From a checkpoint of a small image classifier.
Model: 48-pixel images, arch pvt, norm rmsnorm, activation gelu, patch size [2, 2], depths [2, 3, 4, 2].
Data: 195000 training examples, 7.4 epochs.
Rows from block 4 of a small image classifier, named by matrix and row number. Rows with one number belong to one neuron. Each number is 500 + 50 x the weight over its row's rms, rounded and kept within 0 to 999. All counts start at 0. Numbers have three digits each. After the name is the row's rms in percent of the matrix's.
After each neuron's rows are labels from the 100 images, of 14976, where the neuron reaches its highest value: "top examples" is what is common among them; "patch colour" is the nearest of a few named colours to the mean colour under the peak. Only what is clearly more common there than usual is listed. The data: procedural textures in two colours, tilted and lit.
# fc1: MLP up (model.blocks.4.mlp.fc1.weight, 288x96), inputs 48-95
# fc2: MLP down (model.blocks.4.mlp.fc2.weight, 96x288, transposed), outputs 48-95

fc1.64 078:501493536505567417504491574630606473477542436527486456522493437438462452522446507464540542578402579476461447505481508522515607546538521430559544
fc2.64 069:531642454495486560498508394388483561524518424466472525526479434516519470566545585503432446537437462619552509505550496471477534524416494519457503
top examples: yellow; black; ground colour: yellow; pattern colour: yellow
patch colour: brown

fc1.181 063:446518544476490413460558398438516518442511496572506490567465443508504465508572472462472511457515510555580481429560487530519455400560421444466505
fc2.181 072:528503534477434517464479445481454548475487469556486561485466419530461517582633513463475466550425524437422509521423552486536467513430504518481565
top examples: green; ground colour: green; pattern colour: green
patch colour: green

fc1.206 077:541469385504519538530503596528523383517521455540507476491455472436489563510604523451547479576463467444524567553461538552583457432602517527487573
fc2.206 089:531536492518458540559543621482457530487616463551515507540487467421416496476519548456611449511486472403497504455577519518507411431585532468465460
top examples: yellow; black; ground colour: yellow; pattern colour: yellow
patch colour: brown

fc1.265 111:535504466577556455462515528468523440519430413586580528471517557541433513571511527457465453520491555395519469493496501480506483480433443530477444
fc2.265 093:552555435500454486502531440433520579527484526480520488544540464497483486535489476510505561470490532543529508522526512528525435525542480514547498
top examples: black; pattern colour: black; yellow; ground colour: yellow
patch colour: yellow

fc1.99 096:431591509483530608447531398471450551500483466421430448541492524530576474566514511488490526562498491488490513493473479546545430554503539543504579
fc2.99 108:541511521480437665546447487451503611544558467461452477581516405415469474494457502541580491563543464453534591485451521523480500473464448512473453
top examples: red; ground colour: red; brown; pattern colour: brown
patch colour: red

fc1.35 115:496482460484408399515433428512593450475575426485475512529476540507551461549493579529500524578496526447468404501488614516466510489436447430532433
fc2.35 093:544573474561491508537522446463517515556514465517473470526598438553456459544471493559481493607603404594537513378522514451439489490469501538574498
top examples: black; pink; pattern colour: black; ground colour: pink
patch colour: brown

fc1.210 097:529496510456392503469473474542484533549488540487391507465523518457560485511521497461483578534428548489478483518406341490484530485410514595525612
fc2.210 107:585452538489562574490485497472500422522609441579494523443463462539419516496558527542530445471544523469500464589609504458561479516566474443487476
top examples: black; white; ground colour: black; pattern colour: white
patch colour: brown

fc1.1 057:459535564556497573403474460479553480445509444554457461552445445495507477562534491510534499483465562437469560417538534518528525510554578515572454
fc2.1 051:564471520519493524461525411466527564528553456516509506491492590556381514531409425559552451568544483503538410482456513544493521511542530456505494
top examples: red; ground colour: red; white; pattern colour: white
patch colour: red

fc1.9 121:503544543493520668430495410549457486487592436510485493571492497500552444555530451451546486496489561454499494389559538577535571432546535474476468
fc2.9 118:582561512533490576487519410476479543486531476560507505560454454516457469505341418469553474488542473364528479400471581613509461477465527461521494
top examples: red; ground colour: red; pattern colour: teal
patch colour: red

fc1.71 096:508435566517447544450385525556482496480535516472479495403577495477450570504504487588526528476418422577546446524460507441490436517489492474599518
fc2.71 128:520544478520521497468587513519504417484524522617486425518467509561589482500541547438493474682526494495453535455553481478397521566517470576441560
top examples: green; pattern colour: green; pink; ground colour: pink
patch colour: grey

fc1.135 116:568494451571504483507465478483392523517457499507488497525518455438453596560468481518532419357471441495500408463553506484506472472427478547465559
fc2.135 135:406554523460518482450475473556601453436515529525503491508525639500523529514485524487442536537533530485471561499391484499557485577472530424510408
top examples: yellow; pattern colour: yellow; ground colour: purple; ground colour: blue
patch colour: grey

fc1.286 134:487558511487539538436516456527493615571463451529501532479476519423586448487434515482526464537492509433416605462529508532450479488542456580627437
fc2.286 145:486492513454493565472493541584540604510487456433547497558488484420603456465449505425500451525553483408412663437586552474459429417457507477547457
top examples: white; grey; ground colour: white; pattern colour: grey
patch colour: pink; white

fc1.237 130:379520544464495540450500541483568511491526482537543493450541406473557481625552516500449492496495501454425483504407613476505536533431536466500515
fc2.237 139:530457513498516476434602558546475480503473511431561509501557522433491551488517561495420460485655521451570457524570449478505484550498394480466479
top examples: black; coarse scale; pattern colour: black; ground colour: black
patch colour: black

fc1.197 123:442526510537493590472498489488506465441429489603650439446549470577563395492447501491424579424522547462537521517550561498537446509531463424603419
fc2.197 113:520461495560444520478507503555438511453466499529418490416476539531445575539522463557536492476490539477518404496646534532573484564421391439508530
top examples: yellow; pattern colour: yellow; ground colour: blue; ground colour: purple
patch colour: yellow

fc1.287 135:449519573460484504440494571467461451482541433576500461569569519496496460478548526509544520522515481530418532515476543626502485502516518515544542
fc2.287 120:514494486487518513555574421434527570510411523512432543438480592476499610555497406474472530449452467463557544466439495416426361464526496490426404
top examples: coarse scale; black; ground colour: black; white
patch colour: pink

fc1.93 106:527486483497487458459427506441496576532465530466510507544486525670484504423464453523564424458545511509459580492554447368488393582584586521428532
fc2.93 110:432534446452437536531532463441504500513486508489485576456685457548453543564458587508497434530611568494474523468497511510510577472490529421483576
top examples: black; white; pattern colour: black; ground colour: black
patch colour: brown

fc1.47 106:529485513546541507527571401483593527486478447469519485513451372494415443487427509497532442498497583505452491484392547487528584450488528469491535
fc2.47 098:512460465506413436514564531499474480470572495506388575496546487517353497509491450541529607392508546601570503554597513578496501394525499560538448
top examples: coarse scale; green; ground colour: green; purple
patch colour: green

fc1.51 102:579471550458460512538461504428462575455438406635391514507529423485471450416458541574519504504394475473503478479503478537526519508563520519534416
fc2.51 096:512499444456473444540542510516458535486429500491498532506508523423423525548477538526546433566510430550478572425550505446529478626436485512500440
top examples: green; pattern colour: green; yellow; pattern colour: yellow
patch colour: green

fc1.261 046:496434491523509541490447465572517455436542512533504439535574610486476567537474419565598499571520458488593462470449505488530545505469542530423532
fc2.261 037:452488501519441534525503513509561505469617483500537519525607530515528473411464513517435527570546484452470433547504478428475478577542533505489439
top examples: green; pattern colour: green; yellow; pattern colour: yellow
patch colour: green

fc1.225 133:617457517509579474523450513504486458502534484398420467447510610536450356462510532484482458447490523528475456486553539334560507457560512515520518
fc2.225 150:547416527567519559444497503444542435481463528460479527475549553500523433403461550485482436509472532506418493524476547409472469435542468559597511
top examples: red; teal; ground colour: red; pattern colour: teal
patch colour: grey

fc1.194 072:496492574428475537431535444563523514526540544510467499442560509508464473458450521499492508444472531525507521529543552512479558540514555441531416
fc2.194 071:606522473472441514558476560591626520469541514532526446570497471498459475477482522419381510550515555544461393501552581421476481516382509528479538
top examples: teal; pattern colour: teal; blue; ground colour: blue
patch colour: blue

fc1.7 130:498530485523536632572474563491455515547507531539497449526469472437459444495603571439603482499510481393449589582508551526529409472562511523538390
fc2.7 150:476579528515450530541447563497533540518562515507524466553467391498428465488592555466517483457535500413459598524532521524476348413508468476495498
top examples: yellow; ground colour: yellow; brown; pattern colour: brown
patch colour: yellow; orange

fc1.245 155:581492577446502407580629462455497549626526454471513498517397461484502532542507490475486464504454535467447556496459482562435524447527520498404495
fc2.245 134:481494557501393391452523550495525478387474496443472529464531536479520485458482421586536624424542518492505530565454485480492519506414481505437509
top examples: coarse scale; blue; ground colour: blue; pattern colour: orange
patch colour: blue

fc1.148 092:540554536439456518480564465554538469495427523512370475509459493638539520529541482527511414625521531447478471503629439528465519450476488501537482
fc2.148 093:478515506503501503524444482484548477601433438465511459404555516539481552525497505452533417508576566490526505505517646553511489551410419532468542
top examples: red; teal; ground colour: red; pattern colour: teal
patch colour: brown

fc1.281 054:476510493445490483489482553552484482457488473598552491470471437400457506482488483493431513529536505577550569517520397567482574465433520499445515
fc2.281 061:496541541515537447513469456533552608491563483557530471483483502451593493522485423458537420627529500491556469563565475619489500413501493507524517
top examples: blue; orange; ground colour: blue; pattern colour: orange
patch colour: grey

fc1.86 117:506433526412496584538440482541513616569543497475433406502513563540474564482502492497474435445518482620599525513483488561445545446549572563526546
fc2.86 103:575477512532389460512610522388527453545550471496574550503488551500492495412432487504561541463488531502500458560527406528465518438457540471429450
top examples: coarse scale; orange; ground colour: orange; blue
patch colour: orange

fc1.196 111:566496505490462419558435494502622527481555469481521545499475550434550542535540621474521511511445561545477560497547529420469520509586431471417489
fc2.196 138:461493465511557512365488510478470536506437491554495479498517450526586529495447491519474464515543520449560418526549521531498540451438577570554501
top examples: blue; orange; pattern colour: orange; ground colour: blue
patch colour: grey

fc1.246 069:397504476476551499442557519483480561495431478396483478498444532425557549556523458487454503465418469475506506556477549499488470501496677432448472
fc2.246 076:474518529492444499439507471492523586468538459469523575449486445385491553456485469492390450429491519455523538493545459546460563491568610401554552
top examples: red; pattern colour: red
patch colour: brown

fc1.82 092:535501489539543413586524518529542529410495510544477476418468531459560502440461465483479431540470542569490427526672576447513540512617504464472410
fc2.82 097:551484476516526493533544556444502569518529469478623565558502542512534504540403485451454458467442500483448485485515500482534490562573434439500544
top examples: red; teal; ground colour: red; pattern colour: teal
patch colour: red

fc1.11 102:517497498509503465460542476432532490509492453547426484584532505527517550528476470470512456460556555525489468502413506543571549519508337528546504
fc2.11 092:572509497471503478443614494463359501464511499478500565502550499524456561570494424500485482429497516526444453534492577491480477518402487410558538
top examples: yellow; black; pattern colour: yellow; ground colour: black
patch colour: black